config.toml
model = "multi-label image tagger"
dataset = "simulated stained blood smears"
train_examples = 97500
image_size = 64
grayscale = true
crop_scale_min = 1
horizontal_flip = true
translate = 0.12
arch = "pvt"
norm = "layernorm"
norm_position = "pre"
activation = "gelu"
mlp_ratio = 4
head_dim = 32
fused_qkv = false
qk_norm = true
layer_scale_init = 0.01
parallel_block = false
inner_norm = false
drop_path = 0.1
patch_size = [4, 4]
conv_stem = false
depths = [5, 5, 5]
widths = [64, 128, 256]
num_labels = 16
init = "xavier_uniform"
residual_init = "scaled_by_depth"
optimizer = "adamw"
lr = 0.0011
beta1 = 0.9
beta2 = 0.999
eps = 1e-06
grad_clip = 1.0
cautious_weight_decay = true
steps = 6800
batch_size = 512
epochs = 35.7
lr_schedule = "wsd"
decay_fraction = 0.2
final_lr_fraction = 0
warmup_steps = 200
weight_decay = 0.3
Rows from block 3 of a small multi-label image tagger, named by matrix and row number. Rows with one number belong to one neuron. Each number is 128 + 32 x the weight over its row's rms, rounded and kept within 0 to 255. All counts start at 0. Numbers have three digits each.
Before each neuron's rows are labels from the 100 images, of 14848, where the neuron reaches its highest value: "peak at" is the part of the image that holds the peak. Only what is clearly more common there than usual is listed. The data: simulated stained blood smears.
# fc1: MLP up (model.blocks.3.mlp.fc1.weight, 256x64), inputs 32-63
# fc2: MLP down (model.blocks.3.mlp.fc2.weight, 64x256, transposed), outputs 32-63

peak at: centre; middle right
fc1.100:134103142126142113095100146095106101105158124208126180130124157129158121163092139128176139106157
fc2.100:144155165094113110129145160141035108150160095175126159127103170171130080138112131076144123103123

peak at: middle left; centre
fc1.59:141174182090137121181086100110094086131120131121112134075135169137150095123076122123103065087153
fc2.59:122130135131129162150151095126063073133165132129089133073164114131099051151135135104156117113136

peak at: middle right
fc1.44:173124125093163116190172102098138143156124151102178125153098148112210139115114169063162148094094
fc2.44:106159156187122111070122143122186132190059125132150123098144121116132168130130082146098105135069

peak at: middle right
fc1.32:145117120091096152094172116119130115090197084174116118188138098122148151139139164100164140080151
fc2.32:133139143102091112106152202144087170121140098131095164142166137143144113124142145107134158123113

peak at: middle left
fc1.195:129138190142107126078082145092161074081112096140129115104112110174116159220115078141130081163140
fc2.195:076170164132124090123144173140149057155032145114160123119131174095122163140169105154148111144154

peak at: centre
fc1.90:153141103101152132177155165193143161102114133100132094096090145075138147070138145161123118135149
fc2.90:128103116086126174136131194152082087172125150174119145130214110139113126120162116149154116128081

peak at: centre
fc1.50:084129073108084114119099105132105163086196108098171122142152070103149151146094158089134128088132
fc2.50:150103101141163160174130192138080094170145202144177098119090144078136123105152120080140145109052

peak at: bottom left
fc1.67:073156151130113138127089102086141123079154177127116157081117149163176133203160112127142118081076
fc2.67:130108183128150154095124254092129082122164152097113094073183110104081099126142120131140109086102

peak at: middle right; centre
fc1.175:113113119097136123161187132199136094129122102053130124109089164095106102085106162126094107137139
fc2.175:167092144066117133097139110129090033112137125181109168129187097114113137135143172147156134102156

peak at: centre
fc1.29:157107083132148135109152128167119161144164153040156039144105121104085152109090155041105155126131
fc2.29:088126153132125095144128063108148067132153143203075142122127139153099059131117099127182161114135

peak at: centre
fc1.12:172131078127102151107145084180139110156124169075164111132130115156060103126133123072123083164118
fc2.12:097133150115127120155144057123082031120162074150103155109136096159099118113087141130181151104174

peak at: middle right
fc1.189:173155087185100138101159145177117109141113122160141131145128109085112118023121131147115139111112
fc2.189:148126169145144121054127123159086194095135096123157086089089087172128187143045133092076132120094

peak at: centre
fc1.114:020099184125142133114085108028129143128116139122105142140128150143097153210142089145128071098078
fc2.114:120128163131131148103097164144072051152151165108158132157193166132104106135191103107192092110176

peak at: centre
fc1.103:067121095118138128099137152080108125145046154113164179168134166111156189181106075131173102132137
fc2.103:113206140114135101109103143138046128223139151160157138171073186168114125117086095096120110133079

peak at: middle right
fc1.201:170113064145159114123181142151157155138066102081103166111104148081125130038127110151098134137075
fc2.201:123129098107143138162107051128083107091089124128148131110035083120124156109118164151109122175084

peak at: centre
fc1.30:132125135159109162094067101197148158121100111120134148094087044148104122131140185161120155148147
fc2.30:132119111148126161102095055148139144109109075116099120116083066105123155129205171151103135174137

peak at: middle right
fc1.60:143167046102076108131191111181162130118068130136143096139121104082154087091135122162090102123152
fc2.60:120143139212111122065144077135145174100136083138135105116117124137105152127072159113085123082088

peak at: centre
fc1.120:137152139135164148150179113203114165147074138038129080098134123143090103119092112112098143127139
fc2.120:127150100133132122135149093143067099169168122175057168154170143127112055110143108106188132084116

peak at: bottom centre; bottom right
fc1.129:019132069113137128132230132145122154138102131096128112109091143123100105118120108150154119116044
fc2.129:118098094121119127122089237153026116145106173101114120178118116147119154096192145160110119134073

peak at: centre
fc1.14:119132136163158132171077093102165128128107120081116167095109156124134151141135125111094107166117
fc2.14:137089102132181148165104076109107026102117138110115120118140132106137110135154145139154138123087

peak at: centre; middle right
fc1.9:076124072151145169132083122131185149175170125095112157157209132104093084115172132187105172101153
fc2.9:106123083157126131114133099133186165123134091063138106127239125079133057146197148158129184143144

peak at: centre
fc1.174:115151122123163154161166122191090155092088117070138082112113156121124102091134176096083144161143
fc2.174:170143164110132144158137130119063083178175114196105175157126157150110116122131090098172112092114

peak at: centre
fc1.0:153121207141122138105034150078123142140084116124101172146152145188144158162119114132146100146187
fc2.0:129128137104092129125122145145078108138109133141091124158113086123111180132135150141139106172065

peak at: centre
fc1.211:142108074101174155115043130138159094188118177113156166112129099156076089110180078131140164164079
fc2.211:108162148118127137091131155172065169121139095143117117065055152117144104119098152088134135142158

peak at: centre
fc1.126:172141070138098088163119111132109133146152136072191111169081112112071172086081103133114153102125
fc2.126:097093125103106130134120118130095057087123121191084152127190062161117117161190142149173116110153

peak at: middle left
fc1.199:073107219133109136103088138106110134155166132078110110115101174192116126184110081142167120153144
fc2.199:108092097136099145147130185126126077119122136127088117164184119155133046133192142167172115152148

peak at: top centre
fc1.111:159095082088135160155122093082116168139182155083145097141183152128157113190156134070203110106130
fc2.111:081145102141098148096121135089165161116105091185096152176118091103128154103122143222126159088119

peak at: top centre
fc1.142:156145146104101165072064148097155111082161154176147139159088154103179117149132159096115127093115
fc2.142:121132097139137136196147112141089091136151082142080138089155127110119036136182133086162128143086

peak at: centre
fc1.122:123129121104135166175203111130159115077138068127110190059135166093141114156138143148111113168136
fc2.122:142102174081110116177159123104089070125161156123122212083108228115142126140153150101151078145129

peak at: middle right
fc1.78:065134075129172104152149108179111140120048157089148098107124152088080177116137132073124113166122
fc2.78:189115185128127140212172105114088107127146106170066152114133083149078118122073151083171158115155

peak at: centre
fc1.24:096090107158160117118079137084126153152172142140140085145140137177088152146175098129096071096070
fc2.24:116083173117159137097101183111119101107154213096165155138160143108128168129161124154159108053145

peak at: middle left
fc1.242:112136135127167127133125143105165115159025125081168082191148139123128134167156101106177110133109
fc2.242:108157072096110101121127070118170131184107095118185143190153191142143146106173115143103113110244

peak at: centre
fc1.224:127160172144121106056068105108112099140120108157175148247137086122163188078136122135163156087141
fc2.224:076158110124159142101114105098167165164137068090112110067140153122122155152108078119091128125175

peak at: middle right; centre
fc1.154:135111199058136126131090120069095140100205164143108147129138154189147137206119144115170096090130
fc2.154:114176159100126088058111196150062130125134162092147081112121125185121163197152124130125062147037

peak at: bottom centre; centre
fc1.80:092119094149139122121172152209136135185041156083109068113129109145127153065167119148091112133149
fc2.80:186119179093137125142147211136043114108161145118120149163138152099110085135088120051150168114125

peak at: bottom centre
fc1.193:118091071164204162170103109085186132131158132127127122080136116085127106100123112145114165141113
fc2.193:097103128144186150160127012121160106109130160088093145128141123126116061135137102141157176122108

peak at: centre
fc1.149:153145116133123122104039131143157174075067177096191110134124087147139123154102083101113136131158
fc2.149:119116133083142129159150229124061148154149171117085134116107143137124092130159165125140142147088

peak at: top centre
fc1.186:119136082156143104176137118075160118173135172083169103164160159101150112152108092103128151123125
fc2.186:093181167152144104144128098107141121152051201109114132152141134112096118128115107150185163147083

peak at: centre
fc1.179:154131122147149134182127123161141163080091119101103110043099103167133107163161120162127106157133
fc2.179:104123103137147129118114076144124088113120052134074162076096117124112173113123115147075124138173

peak at: centre
fc1.231:146150080159109154087188109198111163156153145055186053125095142109061120078146176068112153139110
fc2.231:083146153135165140143136026105102078144176120188063140092147138156096083123145088109182139075118

peak at: centre
fc1.153:124159142097123156106155131086177085154068169078067157144170180165100165163109088148129092100161
fc2.153:083201152139130078129104090096132096186143199115096129123179154151141098166119101166189121110125

peak at: centre
fc1.214:082128179082120150096140145076143149100142105052149176090147102105145160156146123128127106133108
fc2.214:096125113125144126083117078115099066135141087099134118121162061158136145164115143150159130111208

peak at: middle right; centre
fc1.167:130126080093157085115123110223123160127139153123125157071165068102145111066125109102066104174098
fc2.167:120130103203150128117135055116198131133126134145123015111075125129140178160098097113065159084091

peak at: centre
fc1.210:099118121076166102104147125170110161115114093149154106109095118095117097073160188083062158132191
fc2.210:127128140106115123153124133121086083162159125150096155116240123145122104112147136139171095085143

peak at: middle right; centre
fc1.94:076119094115106138108135162164099182126154126157071135114193140127076088119141130160090145126184
fc2.94:082164108157143116115178125163137144152132118109097135102120184104107127085135110125102179113176

peak at: centre
fc1.147:069115123145138132106165141119156140171014134145160092163090191150064138106146076134129105159114
fc2.147:163092125123153138183168160164100066098132136123142129102128065097161105117152171065146184093094

peak at: middle right
fc1.158:121090182081124103111147143101105151126155150132082196137151144188145151175093096124191100149118
fc2.158:116152174093093178103118125156115141093131134086178096080086182120129173129126155125074116115098

peak at: bottom centre
fc1.18:101137154158116090090094145092144062144168108109114164146148190170144135151097093122089098154160
fc2.18:087152133119112137122087183120039140164055160118112151163120090102138179107132124181133114159060

peak at: centre
fc1.42:183120101139143136146171122124126153121129137158176100141111101066170148034124129063156171094131
fc2.42:119125181094123132174077044099132084130133154114111196106126176136131078135114113140137101171132

peak at: bottom centre
fc1.107:123093137132135155174124123118174148094182137112096134082147141146133081222127117108113120151101
fc2.107:097120152059143100085128099160077104110155150067131094102104134194114165188160174134151095134106

peak at: bottom centre
fc1.188:061086121162145144145173150155127144129143113054119150113083158166102136163094162164178151170116
fc2.188:079143111100146112122098199090100130157152150091136110096043113155120128142080133156122129165137

peak at: middle right
fc1.148:105101158170128166136072123062148114138172155103124140080150179164115123236150120153122112133089
fc2.148:129166139147126086114128082139143214159117082145127116120088138133150188122087096064081139141087

peak at: centre
fc1.128:120181124116133108184189106170143135139084122115073189091113106112130101082112159156053141148121
fc2.128:111060138189127158183153067123134176093093093103105154108174109125115100137156144171147124151120

peak at: middle right
fc1.40:159121144110127149163151116131109121123105115159188067148052088119135152104108143084138114134082
fc2.40:074194143212119132109110132155146177196069112107123109147157107112090115111127056146131161130091

peak at: top centre; centre
fc1.69:075136132151142137117192122196100126187128155063160044118101148135107159098148106062123150115137
fc2.69:147126173137152144123134127112098089171159153206150123147086149162109152130095088076186131067125

peak at: bottom centre
fc1.83:141113137116152153180241108186104175104107168155125076084071099104106095130159167116163175120076
fc2.83:100166129120125091167154138167137142159042163093137107101105132160126072111073116141079175117109

peak at: middle right
fc1.200:150116135112114128151203148133133112097120110214084170126173133143174173134136142120118129086132
fc2.200:145082167094124092097142209136087093141148136139133128117088149170146113133152164101126142092108

peak at: top centre; centre
fc1.222:129105115120159129144221108141107165123152192112175099106102152112130085153160158091155169103075
fc2.222:110193126141128069114130145114166164184073166113176154172139137140161159116100094140139126088126

peak at: centre
fc1.7:197124156157155121103162123174148146162196113106130106092122196155121061101146088084114106159158
fc2.7:106161139092133092134090005186068116178098140122133106196111128153147109134155147108159118134127

peak at: middle left
fc1.104:103180134139151096157136092074134139143092133164099189139090183111125150156090084123168111117148
fc2.104:112160159155126097100127148147034090155145152135115123138104179166108120150135102085143078116092

peak at: middle right
fc1.75:177130120153134140136140129132136154123142104196141128107149173095118139053136152129110135110102
fc2.75:101118132106122079140145149119089031137126160191101128121088157142162090124136131156126139136140

peak at: centre
fc1.1:238107120177097166100120125142106160094111128151146105126115087067173132045127126104138127155154
fc2.1:155122157111108161118145122144047102058126107140110102109091050123122209183096167105153123119113